Weights of a small image classifier: patch size [2, 2].
Rows from block 3 of a small image classifier, named by matrix and row number. Rows with one number belong to one neuron. Each number is 128 + 32 x the weight over its row's rms, rounded and kept within 0 to 255. All counts start at 0.
Before each neuron's rows are labels from the 100 images, of 14848, where the neuron reaches its largest size: "responds to" is what is common among them. Only what is clearly more common there than usual is listed. The data: histories of elementary cellular automata, time running down.
# gate: MLP gate (model.blocks.3.mlp.gate.weight, 512x256), inputs 156-207
# fc1: MLP up (model.blocks.3.mlp.fc1.weight, 512x256), inputs 156-207
# fc2: MLP down (model.blocks.3.mlp.fc2.weight, 256x512, transposed), outputs 156-207

responds to: 100 turns on; 110 turns on; 101 turns on
gate.109 [159 100  89 119 130 151 127  86 108 148 128 172 154 219 148 116 154 152  84 119 102 100 144 113 154 114 153 121 182 129 103 106 156  75 144 155 146 100  72 169  93 152 129  90 130 126 131 123 135 131  89 110]
fc1.109 [143 134 140  90 146 163 135 119 128 155 129 137  99 149 102 133 122  55 190 160 148 138 120  87 106 181 119 194 118 157 171  90  91 176 134 148  99 164 128 144 101  70 139 171 132 174 124 145  92 114  96  96]
fc2.109 [140 150 184 120 125 111 144 150 151  94 128  99 103 112  66 111 105 121 109  89 164 126 133 137 170 107 141 103 132 130 197  69 122 119 137 114 164 103 123 130 156 144 123  98 166 148 132 148 143 128 123 161]

responds to: large cells
gate.46 [132 146 158 140 103 193 113 127 138 175 112 150 168 144 179 178  60  91  80 129  96 143  78 117 156 154  99 148 163 154 163 148 110 148 122 177 169 120 108 120 158 109 156 137 180 170 181 111 113 108 136 120]
fc1.46 [105 139 137 106  90 123 110 119 101 121 118 111  66 163 130 127 154 146  72 112 167 121 129 138 166  77 174 139  13  91 126 179 109 109 163 116  46 145 102  76 126 123 139 106 118 143 154  94  87 168  98 137]
fc2.46 [159 151 189 132 105 130 117 130 167 126 115  97 119  85 128  93 187 116 137 149 108 134 141 207 105 159  69 102 113  71 156 120 129  84 117 140 116 110  79 157 144  78 103  95 133 137 142 140 105 144  92 113]

responds to: 111 turns on; 110 turns on; large cells
gate.80 [122 126 135 110 122  76 129  87  90 160  43 163 154 135 157 142  70 112 149 157 143  98 126 136 135 131 168 144 149 124 122  96 103 110 107 113 143  99 120 158 111 141  85 184 149 111 112 103 117  89  98 122]
fc1.80 [ 63 136 142 155 186 158 143 163 141 151 144 115  95 135 199  88 121 168 139  89 148 144  97 147  93  85 108 108 134  85 119 154 134 107 154 108  98 142 139 117 103 107 104 138 140 140 164  94  82  87 180 110]
fc2.80 [140 130 125 136 106  97 161 165  81 159 162  82  71 164 166 129  87 100 112 116 126 126 103 160  92 124 113  78 143 137 144 147 133 124  43 110 107 104 120  99 102 164 190 127 149 168 167 119 159 156  96 102]

responds to: 000 turns on
gate.253 [136 143 137  75 121 125  63 114 150 234 103 156 143 140 107  49 188 159 127 111 157  93  87 109 118 132 194 105 210  94 147  63 131 125 154 139 171 137  84 114 150 118 111  88 109 128 133 121 115 101 104  89]
fc1.253 [160 138  97  90 141 149 124 138 138  97 166 183 129 166 134 163 212 124 133 142 204 144 137 146 155 152 118 151 123 158 116  47 193 146 140  90 146 144 149  89 124 126  82 190 132 162 142 200 130 173  76 117]
fc2.253 [ 62 146  36 132 150 148 176 146 140 123 111  86 141  86  90 151  76 159 128 121  92  98 158 142 142 155 115 114 162 129 170 158  97 122 157 163  87 157 123 103  98 114 185 102  89 175 111 136 143  87 178 138]

responds to: 101 turns on
gate.392 [104 146 128 144 157 120 156 118 118 142 104  70 182  97 170 151 115 181 156  92 150 102 115 127 119  81 136 111 131  98 122 112 110 102 137  85 112 157 121  94 134 170 132 164 193 149 168  84  41  96 123 105]
fc1.392 [ 97 130 147 145 171 164 148  83  67 138 174 131 154 138 163 130 106 148 118  89 106 123  93 163  65 122 154 128 153  94 144  90 127 126 118 129 149 136 114  83 110 119  50 149 152 142 186 111  92  98 169 127]
fc2.392 [136  57  79 145 104 138  96 100 104 136 197 174  75 128 165 102  83 109 124  62 116 145 121 150 205 101  52 109 152 116 119 151 137  98  93 156 187 144 152 129 129  71 143 123  98 118 134 230 173 161 105 159]

responds to: 100 turns on; large cells
gate.476 [ 74 118 172  94  97 127 124 137 138 149  66 151 136  76 138 188 125 110 124  96 122 150 141 109 163 124 152 197 136 142 144 158 162  99 164  85 152 142 147 188 132 174  81 105 132  73 159 113 108 102 156 160]
fc1.476 [130 105 130 151 146 108 178 146 146  84  95  95 103 140  83 131  84  74 182 131 138 161 136 125 122 107 146  77 195 161 128 100 135 155  73 116 189 122  89 157 157 143  96 146 155 142  94 116 101  98  96  70]
fc2.476 [133  93 149 113  99 149 165 121 120  83 126 136  96 160  47 143 153 167 162 162 162 129 166  68 110 150 133 108 144 147 105 109 126 158 110 145  94 125 133 167  93 146 110 178 130 190 102 105 160  43 166 160]

responds to: 111 turns on
gate.128 [128 177 172 179 139 147 140 117 108 136  80 116 134 138 166 143 145 137 142 131 133 136 114 152 120  90 137  64 112 182 134  96  92 140 134 135 116 143  97 102  63 140 111  99 134 129 191  66 178 119 153  76]
fc1.128 [136  77  92 187  74  67 165 138 161 118 144 108 133 141 161 157 102  96 159 137 131 161  70 121 131 109 134 109 130 200 109 115 186 101  92 166 112 145 149 126 120 121  96 124 163 136 142 103 141 173 139 158]
fc2.128 [114  96  69 151 173 153 127 124 171 118 126 180 127 120 127  83 133 158 169 117 178 156 115 149 175 122 126 149 154 127 129  86 114 127 160 133 149 123 128 128 155  64 193 106 117 146 134 142 127  84 180  76]

responds to: 001 turns on; 110 turns on; 010 turns on
gate.125 [ 13 138 125 132  94 176 120 154 171 130  92 114 120 124 204 107  66 125 118  80  51 169 156 129 104 119 146 124  72 141  72 125 199 151 143 109 142 129 157 134  67 112 129 155 122 147 134  93 154 118 157  68]
fc1.125 [ 63 190 123 111 120 113 126 149 176 135 139  73 117 116 176 134 109 104  97 128  96 164 148 119 159  93 175 155  94 113 122 101 147  63 183 146 169 165 116 168  93  80 104 164 128 129 171  60 120 156 110 136]
fc2.125 [192 135 166 116 119  59  94  89 128 124  98 126 176 194  79 189 141 135  75 120 117 111 101 118 123 131 158 143  89 130 117 148  84 144 127 105 160 108 154  84  95  91  56 165  68 163 108  89  79 124 120 128]

responds to: 000 turns on; 001 turns on
gate.484 [113 177 117 149 176 152 224 127 101 101 114 153 116 168 134 119 120  78 129 166 115 135  75 142  88 149 137  45 144  63 156 115 125 140 121 190 147  99 166  86  58 109 120 123 113 108 132 128 148  89 226  65]
fc1.484 [107 117 105 129  92 136  80 141 189 109 126 125 106 141 117  84 144 157 101 164 140 159 178 155 142 140 107 153 110 101 148 189 201 116 133 119  92 117 100 187 101 173 185 103 150  99 157 131  84 152 134 159]
fc2.484 [103 109 129 127 131 121 216 117  54  85  76  75 174 124 121 112 215 150 135 127 158  99 110 124  94 118  81 180  73 188 161  63 148  71 142 132 145 147 146 154 142 180  81 139  89 107 138 106 128 115 167 145]

responds to: 010 turns on; 101 turns on; 111 turns on; 100 turns on
gate.382 [165 165 182 157 127 146 106 105  96 110 119  95 163 127 140  84 147 123 109  98 182  94 136 130 134 159  74  78 104  90 126 157  79 161 134  98  39 181  88  84 115 210 111  95 157 136 157 134 158 135 130 106]
fc1.382 [109 149 153 103 161 123 149 122 106 108 112 140 131  83 106 121 145 155  91 151 136 146 158 138 142 150  86  78 123  78 158 165  97 158 100  62  80 118  55 103 126 170 121 129 153 124 153 124 135 132 182 105]
fc2.382 [150 123 156 132  96 156 144 169  94  80  97  88 182 125 118 107 123 115 111 179 117  39 176 132 125 161 176 144 117 106 130 131 108 119 159 198  91 148 125 120 173 208 119 109 103  91 117 123 177 114  93 130]

responds to: 010 turns on; 111 turns on
gate.214 [130 138 219 127  95 142 123 178 136 121 145 139 123 159  94  95 119 162  94 137 207 127 216  91 147 175  96  76 103 110 107 132  74 187 119 105  53 162  98 173 108 180 121 141 138 138 171  78  93 148 135  98]
fc1.214 [129 185 137 116 114 142 120 147 158 154 131  79 103  99 156  86 141 155 136 139 128 141 145 135 140 137  94  96  97 109 157 154  99 142 121 106 131 120  50  94 120 145 153  94 114 117 136 129 136 139 168  84]
fc2.214 [178 158 165 114  94 154 115 168  91  87 113 105 191 130  80  83 153 117  84 134  73  89 135 136 148 153 124 112 131 131 141 110 145 100 173 204  76 141  96 143 188 176 102 100  87 120  93 128 155  70 111 197]

responds to: 000 turns on; rule: rule 25
gate.145 [112 162  79 143 171 126  94 181 141  85 108 111 148  84 122 164  81 119 132 149 133 116 206 135 121  64 104  90  80 137 126 114 103 122  96 124 121 116 115  89  95 172 100 116 144 147 146 169 148 120 151 145]
fc1.145 [153 142 146  95  78 150 121 119  95 138 143 139 135 140 177 111 142  79 135  91  94 147 108 133 154 133 118 139 147  85 124 170 119  59 148 162 130 123 116 141 132  90 187 110 107  79 110  22 125 142 148 110]
fc2.145 [172 147 101  70 139 120 196 154 124  91 159 121 138 160  93 164  81 130  90 156 166 105 173 122 150 243 104 163 145 210 151 101 127 178 152 148  81 118 117  70 106 125 144 144 126 146 101  82 101 134 133  84]

responds to: 001 turns on; 111 turns on
gate.212 [146 146 145 104 116 120  92 125 102  88 156 140  90 104 120 165 172 143 150 108 109 157 140 141 149 129 137 107 126 102 219  52  97 142 124 186 127 102  85 133 124  99  92 122 105 161 150 116 114  83 129 120]
fc1.212 [165 122 140 128 169 112 145 129 113 122 171 151 135 101 114 174 172 151 108 103 143  94 132 165 168 184  87 132 109 144 167 160 127 163 141  73 122 114 145 165 105 137 126 105 109  58 150 112 174 151 113 145]
fc2.212 [ 94 132 100 121 136 142 154 180 210 174  82 112 135 164 152 148 132  90 155 165 121 144  78 111 125 134 160 155 152 135  87  97 154 134 148 108  41 133 124 139 139 166 181 143 152  79 108  85  49 151 158  96]

responds to: 000 turns on
gate.244 [169 164 100 118  95 137 102 132 125 101 145 153 143 137 179 138 121 171 154  81 180 153 161 147 117 138 103 165 156  71 118  67 101  69  90 120 145 116 135 194 132 176  30 129 120 104 107 121  89 134 138 131]
fc1.244 [151  95 102 202 102 124 206 159 136 143 118 126 139 143 168  79 148 148  72  60 108 136 129 171  61 120 158 105 131 109 123 129 140 105 114 155 120  66  66 112 172  57 137 158 121 133 185 141 136 131 115 115]
fc2.244 [124 116 107 140  66  77 109 171  83 145 173 169 117 151  99 208 124  37 114 112 181 202  77 111 165 188 123 174 109 168 123 163 131 132  85  91 129 136 153 144 133 133  70 155 102 162 119 191 137 128 124  64]

responds to: 111 turns on; 011 turns on; 110 turns on; 010 turns on
gate.289 [105 121 107 181  84 119 113 110 164  48 130 107 132 114 159 132 158 170 177 100 184 145  88 189 113 166 130 105  87 202  89 136 146 139 117 127 102  96 114 162 124 109  76 133 125  93 166 119 112 170 203 102]
fc1.289 [128 140 152 112 108 149  92 156  81 112 160 146 118 106 128 138 145 109 144 162 168 149  81 181 127 125 151 149 117 166 105 135  75  86  84 126 115 105 124 123 124 115 130 137 134 184 137 165 158 108 129  32]
fc2.289 [ 91 129  61 100 186 166  95 191 121 132 130 151  91 145 111 111 156 114 127 131 110 130 154 166 122 129 174 130 109  62 156 135 111 123  60 128 131 106 151  84 111  85 195 150 132 127 171 103 169 137 144 143]

responds to: 110 turns on; 010 turns on; large cells
gate.23 [157 138 158 185 131 177 119 139 105 138 128 106 132 159 109 132 132 154 149 140 133  92 121 201  69 191  91  85 123 106  98 161 103  88 116 209 126 140 141 115 130 169 163 114 111  83  94 129 154 192 147  73]
fc1.23 [ 95 110 142 206 102 140 116 161 160 138 153  80 177 101 148 120  83 190 134 122 100  74 208 106 156 109  71 134 123  85  73 119  79 117 164 147 166 178 116 160 146 105 150 115 106 119 121 117 137 140 123 148]
fc2.23 [146 145 137 172 145 132 166  87 160 119 150 120 111 124 131 134 180 102 155 147 108 167 166 119  92 110  89 107 174 181  92 120 151 110 127 153 121 135 175 121 110 178 123  82 176 105  78 146 132 113 180 162]

responds to: rule: rule 61
gate.290 [110  95  83 147  50 130 151 135 105 144 132 160  54 130 130 169 143 130 164 121 126 142 136 112 103  89 131 160  66 145 147 122 176 102 108 140 187 124 145 114 114 147 117 183  82 112 128  97  97 103 117 148]
fc1.290 [136 174 154 133 127 177 153 117 169  87 133  96 150 128 110 127 145  85 142 130 107 136 130 150 117 143 127  53 109  92 128 148 135 168 107 123 108  94 112 168 148 100 162 139 140 140 168 145 123 149 119 215]
fc2.290 [118 107 107 144 180 109 161 142 173 130 155 153 130 183 116 115 118 166  76 159 145  83 166  99 121 172 101 167 106 126  74  72 183  60 115 112 144 128 143 137  79 172 161 126  94 103  97 130 137 147  91 110]

responds to: 010 turns on; large cells
gate.362 [167  82 105 145 109 149 163 184 119 163 145  95  85 167 117 143 107 139 209 110 132 160 134  91 120 122 117 130 175 137 123  81 153 155 127 144  97 110  94 191 122 108 169 135 116  76 136 138 159 111  84 130]
fc1.362 [121 130 107 169  87 172 148  94 140 128 128  95 118 110 184 121 152 136 103 175 125  84  52 176 119 100  89  81 105 152 127 146 175 110 128  97 142 186 165  84 116 184 121  65 147 172 100 185 157 145 148 157]
fc2.362 [130 175 155 102 223 123 144 126 116 184 141 154 135 128 103 137 157 136 107 163 149 179 135 142 188 170 111 158 127  99 162  92 117 127 115 174 107 101 112 127 117 128  87 159 126 144 118 140 117 119 111  86]

responds to: 010 turns on
gate.30 [193 128  91 167 135 107 153 155 106 114 122 161 133 168 109 146  87 160  86  93 148  74 108 158  97  87 136 175  96 160 150 128  82  99 171 140 128 115 155  93  98 146  85 172 133 111 162 109  76  81 112 160]
fc1.30 [143 119  71 160 110 125 214 134 177 129 101 101 119 143 120 122 101 140 117 131  89 178 124 135  92  96 124 177 129 152  87 109 179 152 130 165 227 128 109 150 122 106  48 175 128 115 176  67 107 118 138 147]
fc2.30 [163 147  71  63 128 101  87 143 130 123 112 150  84 105 114 178  65 177 114 115 121  93 140  87 143 154 181 144 150 128  89 155  60 172 107 184 110 128 175 157  92 136 108 106  84 165 148 121 166 138  99 102]

responds to: 001 turns on; 011 turns on; sparse start
gate.205 [149 103 112 118 142 114 132  89 192 137  94 139  80 121 170 117 163 111 181  99 101 138 110 148 142 107 142  80 153 127  96 145 128 145 132 111  99 121 188 142 159 115  75 180  86 181  56 102 156 119  82  85]
fc1.205 [140 166 170  91 115 131 134  99 139 145 129 103 191 141 128  79 116 108  56 137 115 135  92 154  61 101 124 131 164 114 164 170 110 125 104  91 140 113  97  95 122 157 107  86 188 106 174 152  87 141 155 127]
fc2.205 [118 150 196  86  63 150 130 118  79  86 150 114 140 179 113 141 148  95  70  87 105 121 154 122 145 151 150 106 113 100 139 159 127 146 138 134 141 145 178 138 146 135 132 166 115  67  72 189  86 168  95 178]

responds to: 000 turns on; rule: rule 25; rule: rule 103
gate.185 [126 129 164 131  85 192 131 168 151 150 116 162 117 129  93 137 116 107 114  69 101 149 107  69 135 151 186  59 140  71 127 123 102 127 173  81  75 149  94 147 101 102 124 129  86 132 180 108  90 115 122 100]
fc1.185 [156 102 137  87 130 144 111 103 117 180 113 139 125 116 104 114 119  87 183  87 109 101  95 107 118  90 162 142 165  45 129 134  61 100  84 141 157 110  96 205 182 128 140 143 111 124  98  95 158  88 132 136]
fc2.185 [135  96 168 111  84  95  45 113 113 146 137 105 108 116 166 121 148 121 176  94  71 130 117  81  81  33 160  97 131  81  53 148 110 136 146  87 170 163 130 171 177 130 110 134 118 135 140 127 111 163 137 148]

responds to: 001 turns on; 100 turns on; 010 turns on
gate.47 [138 112 117 130 172 151 124  69 152 145  80 110 183  70 174 139 119 145 204  77 140 128 104 166 110 119 106 161 117 148 147 195 101  94 108 161 121  59  78 135 210 114 103  81 109 179  89 125 102 114 144  97]
fc1.47 [116 136 107  75  88 140 123 171  45 103 100 183 180 108 135  79 159 142  95 159 121 130 209  99 140 138 152  97 102 115  91 141  93 122 117 133 104 141 164  84  91 142 142 162 193  74 136 169 120 136 143  69]
fc2.47 [139 121 126 104 190 128 123 167 107 129 139 106 144 129  97 189 119 124 140 144 131  99 144 128 174 152  65 172 100 129 110  73 118 157 125 113 110 148 167 150 100 131 183 171 168 154 117 147 124 117  96 112]

responds to: 100 turns on; 111 turns on; large cells; 000 turns on
gate.3 [131 140 154 156 128 169 112 147 139 142 148 137 140 190 121  83  58 103 131  66 127 131 161 118 140 133 123 173 123 109 121  87 137 102  78 183 154 138  75 205  74 100  77 160 100 168 143 118 141 147 133 101]
fc1.3 [177 161  88  82  94  91 119 134  96 101 122  88 114  79 125 131 149 113 124 142 118 136  79 143 167 103 113  93 162 158 123 162 124  80 142 110 110 152 143  57 168 150 159 111 161  54  97 151 151 130 114  99]
fc2.3 [135 153  81 119  96 100 114 113 191 158 151 133 143  66 122  40 151 102 149 204 130 115 135 183 144 101 158 142  90 117 151 130 155 123 140 115 112 114 100 155 216 124 131  65 165 103 130 135 115 140 110 129]

responds to: large cells
gate.134 [157 156 151 148 101 150  95 130 139  78  67 100  49 207  66 149 106 148 107 124 134 130 118 109 117 199  98 111 124 107 173 111 154 166 101 124 109  98  81 122  85 122 132 161  94 164  99 106  79 146  89 165]
fc1.134 [114 123 157 105 121 117 137 155 131 142 152 112 108 141  81 164 148 158  75 187 186 139 101  69  33 188 163  86 176 189 121 126 135 228 150 113 119 161 122 109 108 176 109  79  86 143 137 143  90  90 141 128]
fc2.134 [142  95 120 172  87 159 112 136 107 139 172 180 119  98 174 164 155 102 128 142 145 171 130 147 151 122 144  79 149 115 133 154 154 109  85 164 143 155 172  56  75 152 131 126 158 135 123 171 121 145  94 105]

responds to: dense start
gate.340 [125 159 179 141 105 122 149 118 142 199 113 150 140 150 137 168 156 162 143 132 148 128 113 107 109 123 123 138 143 145 150 143 140 145 133  90 118  96 113 115  88 184 101 107 126 169 165  99 119 130  85 107]
fc1.340 [100 134 101 171 159 146 127 135 135  83  99 132 124  76 146 154  88 166 129 101 111 107  84 123 119 123 118  91 110 103 132 141  83 106 103 105  90  91 129 130 173  75 155 104  69 123 130  91 117 153 160 100]
fc2.340 [159  68 110 160 121 133 192 163 110  92 197 155 162 120 144 116 164 127 103 105 191 138 135 181 124 143  78 178  97  80  91 165 169 114 117 126 136 108 154 143 143 145 163 143 135 167 106 192 133 169 141 133]

responds to: 000 turns on
gate.381 [ 91 210 169 181  75 109 165 142 141 146 107 142 134 171 114 119  71  85  64  91 125 153 169  85 110 129  91 128 126 101 118 133 136 104 148  81 111 134 116 167  92 164 116 123  96 113 129 107  81  92 125 153]
fc1.381 [115 125 162 109 149 119 101 150 146 132 110 173  97 108 103 166 165 173 194  94 143 153 147 103 144 135 191 101  96 113 156 129 125 147 155 124 166 124 140 125 124  72  91 147 164 115 173  85 117 145  83  93]
fc2.381 [160 137 118 110 129 119  72  92 174 153 163 164 112 168 188 167 134  99 133 151  86 118 138 152 171 126 148  97 177 107 158  89 147 124 158 144  85 115 114 144  95 135 129 133 159 103  76 150  87  76 116 158]

responds to: 000 turns on; 110 turns on; 011 turns on; large cells
gate.338 [110  97 115  99 133 170 116 109 193 125  55 140 112  83 174 131 139 112 156 132 144 128 162 142  71 136  95 100 167 101 107 191 107 156  97 152  77 116  64 118 176 141 108  97 107 176  72 210 127 113 190 113]
fc1.338 [190 130 100 131  94 117 123 151 138 201 149  90 158 198 100 105 126  75 141 155 123 133  93 149 159  96 151 136 173 123 126  80 111  89 143 178 177 148 174 141 155 149 183 123 154  99 133 113 117 160 124 147]
fc2.338 [141 166 200 124 106 116  96  96 150 126 128 114 160 139 136 161 149 111  96 123 150 142 129 140 156 164 135 194 114  70 116 118 133 130 172 161 104 161 127 150 106 136 158 124 116 148  88 111  59 158  58  64]

responds to: 111 turns on; large cells
gate.126 [ 87 134 168 128 207 151 125  66 186 115  63 127  80 157 197 116 114 185  92 114 134  80 163 142 118 121  96 136 100 105 136 167 165 151 170 157  40 146 130 108 129  80 108 151  91 129 140 137 123 143 126 143]
fc1.126 [103 149 143 177 111 153 118 184 149 187 106 189 117  88 151 192 178 106 112 150 154 151 114 108 111 100 207 111  92 159 142 130 129  70 173 116 160 115 114 114  71 123 102 132 179 156 205  70 119 150 113 152]
fc2.126 [156 120 143 102  95  54 135  86 144 128 134 141 179 112 168 108 175 182 130 171 144 113  95 141 120 113 105 106 109 178  74  95 125 165 120 135 107 140 171 159 109 175 112 109 140 110 132  96  91 140  93  58]

responds to: 011 turns on; 001 turns on
gate.246 [143  97 193 114  98 152 102 192 165 120 135 158 105 102 170 124 121 100 149  54 140 120  90 159 138 169 166  89 188 106 150 139 147 166 133  78  86  92 108  95 161 191  72 174 136 121 145 164 105 122 133 128]
fc1.246 [107 170 113 134 129 128 150 127 188 119 136 136 154 152 170 138 117 101 126 165 178 150 188 153 153 105 170  96  93 161 116 113 118 165 159 170 126 129 183 152 108 106 172 130  94 105 150 123 155 142 147  82]
fc2.246 [ 87 168 204  66 114 165  73 128  78 101  95  95 158 139 135  67 150 117 129 121  95  70 148  79  67  97 147 137  95 152 132 113 133 124 145 105 109 121  89 143 136 122 156 161 147 157 124 137 143 151 137 142]

responds to: 101 turns on
gate.310 [ 93 147  77  74 146 106 162 158 131 155 118 178 166 110  96  92 138 196 130 171 177 114 143 139 186  81 162 120 103  94  92 136 136 156 116 105  91 112 133 159 118 164  82 136 135  84 131  97  60 149 141 138]
fc1.310 [116 129 116 146 160 114 139 138  96 142 123 171 128 109  93 118  82 148  97  96 118  82 114  96 137  62 125 168 134  66 126  91 108  74 150 107 143 146 177 179  86 139 112 106 108 118 126  86 118 118 144 185]
fc2.310 [123 175  98 114  97 114 145 114 130 156 126 134 119 156 112 170 145 103 101 110  67 126 148 158 133 131 133 104  96 104 169 148 119 106 116  72 116 118 120 143 135  72 189 119  96 166 105 137 108 117  73 144]

responds to: 011 turns on
gate.27 [113 145 167 132 178 140  94 146 126  83 145 146 111 117 122 102 123 195 144  68 169 101 139 130  87  96  84 123  70 101 164 135 100 146 114 120 111 130  72 187 113 133 147 105 130 174 165 109 140  89 161 113]
fc1.27 [ 94 147 162 231 145 177 158 180 124 151 147 164  93 138 207 100 191 121 114 124 159 148 139 152 141 129 153 109  83 101 141 134 194 114 116 125 140 132 134 159  86 120 143 111 103 173 144 100 125 185 135 130]
fc2.27 [ 68 109  89 171 155 168 168 116 158 138 107 139 147 127 157 110 150 170 202 171 106 117 141 134 130  70  86 118 103 165 104 116 151  81 131 120 117 173 158 168 112 122  88 127 105 138  98 114 171 105 166  84]

responds to: 111 turns on; 000 turns on
gate.282 [116 164 114 132  98 149  76 193 200 103 109 167  90 122 120 143 155 137 103 107 118  56 195 104 187 130  76 130  60  99 145 128 158 119 153  92  80 123 127 185 120 149 172 164 160 165 145 133 117 129  60 185]
fc1.282 [134  55 127 141 121 157  90 140 148 162 120 178 186  44 112 173 105 110  89  82 106  91 160 139  46 128 137 156 146 104 104 162 140 144 122 143 140  96 147 171 151 175 208  87 173 131 198 155 114 101 145 162]
fc2.282 [190 102 144 136 166 158  96  82 201 151 143 143  95 165 139 127 116 133 173 110 113  87 108 154 141 124 163  78 138 112 133  90 103 124 174 118 103 139 156 139 141 130 195 141  64 120  53 143 112 104  76 146]

responds to: 001 turns on
gate.29 [130  76 176 177 182 128  92 122 135 116 132 164 139 198 124 134 126 140 149 137 163 106 145 143  91 147 123 193  85 118 115 131  95 186 104 118  54 106 108 115 176 133 127 136 102 158 114 150 177 124 120 133]
fc1.29 [127 138 124 123  94 132 156 130  98 153 142 116  99 147 173  89 122  77 189  93 119 147  62 190 143 142 126 126 182 178 103 166 131  98  99 161 178  94 129 104  64 126 147 137 113 104  77 133 152 137 178 137]
fc2.29 [130  95 132 148 151 163 121 196 142 129 142 196 116 134 136 138 143 117  71 136 156 115  87 157 126 153 140 134 150 105 130 101 176 127 135 139  56 138 136 141  90 168 177 146 160 175  79 199 117 135 107  91]

responds to: large cells; 011 turns on; 000 turns on
gate.168 [117 127 149 108 120 171 147 139  99 132 103 156 102 121 114  95 161 176 133 150 152 119 146 166  97 160 115 112  98 124 160 108 161 158 140  50 118  88 114 130  96 117 169 113 152 107 134 119 180 139 112  87]
fc1.168 [129 125 149 103 109 149 136 171 141 164 179  81 125 135 138 131 154  30 141 173 131 168 189 157 163 147  95 112 166 120 119 129 157 209 103 131 111 129 118 124 156 149 152 140 101  89 132 107  99 153 125 154]
fc2.168 [ 71 104 141 161 166 143 144 211 164 135 116 130 151 134 130  92 116  84 160 138 134 173 111 109 146  96  65 134 157 119  89 129 157  77 119  95 145 165 160 133 121 151 104 122 183 132 117 144 118 153 131 123]

responds to: 111 turns on
gate.291 [129  85 119 143 115 131  94 162 110 146 106 153 120 139 153 130 166  58 143  92 151  78 140 122 184 124 145 105 105  97 183  97 184  97 147 130 102 124 164 169 144  81 109 152 118  56 120 190 152  69 101 123]
fc1.291 [106  97  92 128 111 136 185 142 187 130 155 102 186  99 146 144  88 105  84 130 114 107 128 124 144 111 126 188 122 157 151 118 147 121 162 133 166 144 160  88 168 122 198 113 173 133 141 164  79 114 152 131]
fc2.291 [121 155 108 161 120 124 101  80 140 185 146  87 117 120 126 126 141 133 156 126 132 103 154 126 150 144 119  66 187 152 154  85  82  50 190 181 111 178 143 117 134 106 108 105  88 120 112 125 163 115  94 171]

responds to: 111 turns on; 110 turns on; large cells; 011 turns on
gate.92 [113 150 145 130 130 101 111  79 161 112 127  73 122 142 173 151 101 148 116  62 133  88  96 134 132 124 122 102  90 104 124 140 120 154 119 136 138 120 179 127  56 124 166 144 119 177 155  60 139 134 157 162]
fc1.92 [140 130  89 163 117 110  85  54 145 157 155  70 149 169 157 106 122 157 143  97 104  91 163 146  92 100 130 131 119 189 111 132 133 112  89 143 200 138 104 112  97 153 121 137 113 105  88 165 130 168 137 122]
fc2.92 [119 137 139 162 105  87 178 110 145 109  50  78 119 145 137 149 153 146 117 205 173 149  89 101 103 162 100 114  89 152 156 125 155  94 124 151  52 111  65 164  96 137  95 108  70 178 101 102  79 136 138 122]

responds to: 110 turns on; 001 turns on; 111 turns on; 011 turns on
gate.419 [ 88 105 169 129 135 198  78 185 105 112 156 160 145 153 112 103 117 142 139 135 117 162 113 164 169 163 150 134  60  96  95 135 164  82 132 183 133 109  95 113  99  96 136 166 150 136 204  90 174 165 147 124]
fc1.419 [161 117 117 142 183  80 157 118 119 185  94 178 145 111 112 160 119 154 129 134 151 104 101 118 101  88  97 106 156  76 180 101  60 174 130  73 155 101 158 137 149 128 119 118 110 146 121 100  94  97 108 122]
fc2.419 [136 115 140 133 159 171 207 105 179 160 132 127 121 130 150  99  75 107 125 116 201 119 147 114 130 134 128  99 116  45 105 111 103 124 199 126 104 155 144 154 113 157 203 145 122 137 100 153 124 147 105 109]

responds to: 011 turns on; 111 turns on; 110 turns on; large cells
gate.45 [156 127  87 113 104 111 121 118 173 127  72  72  87 127  92 171 120 169 176 128  88 136 143 120 168 160 153 125  44 149 161 143  89 112 150 127 161 155  87 149 145 133 107 129  56  77 143  92 151 111  66 122]
fc1.45 [116 131 108 115 148  98 107 133 129 154 109 142 148 113 117 129 121 100 137  67 110  93 140  53 118 102 134 156 140 113 182 118  94 175 187 148 119 120 120  62 124  83 110  74 103 146 128 130 138  79 111 164]
fc2.45 [165 131 130 104 137 117  72 118 185 163 159  89 102 114  87 132 128 164 144 154  71  94 145 150 171 113 180 121 113 143 118 126  87  48 152 192 147 154 124 114 177  90 117 173 132  91  79 132 133 112  72 155]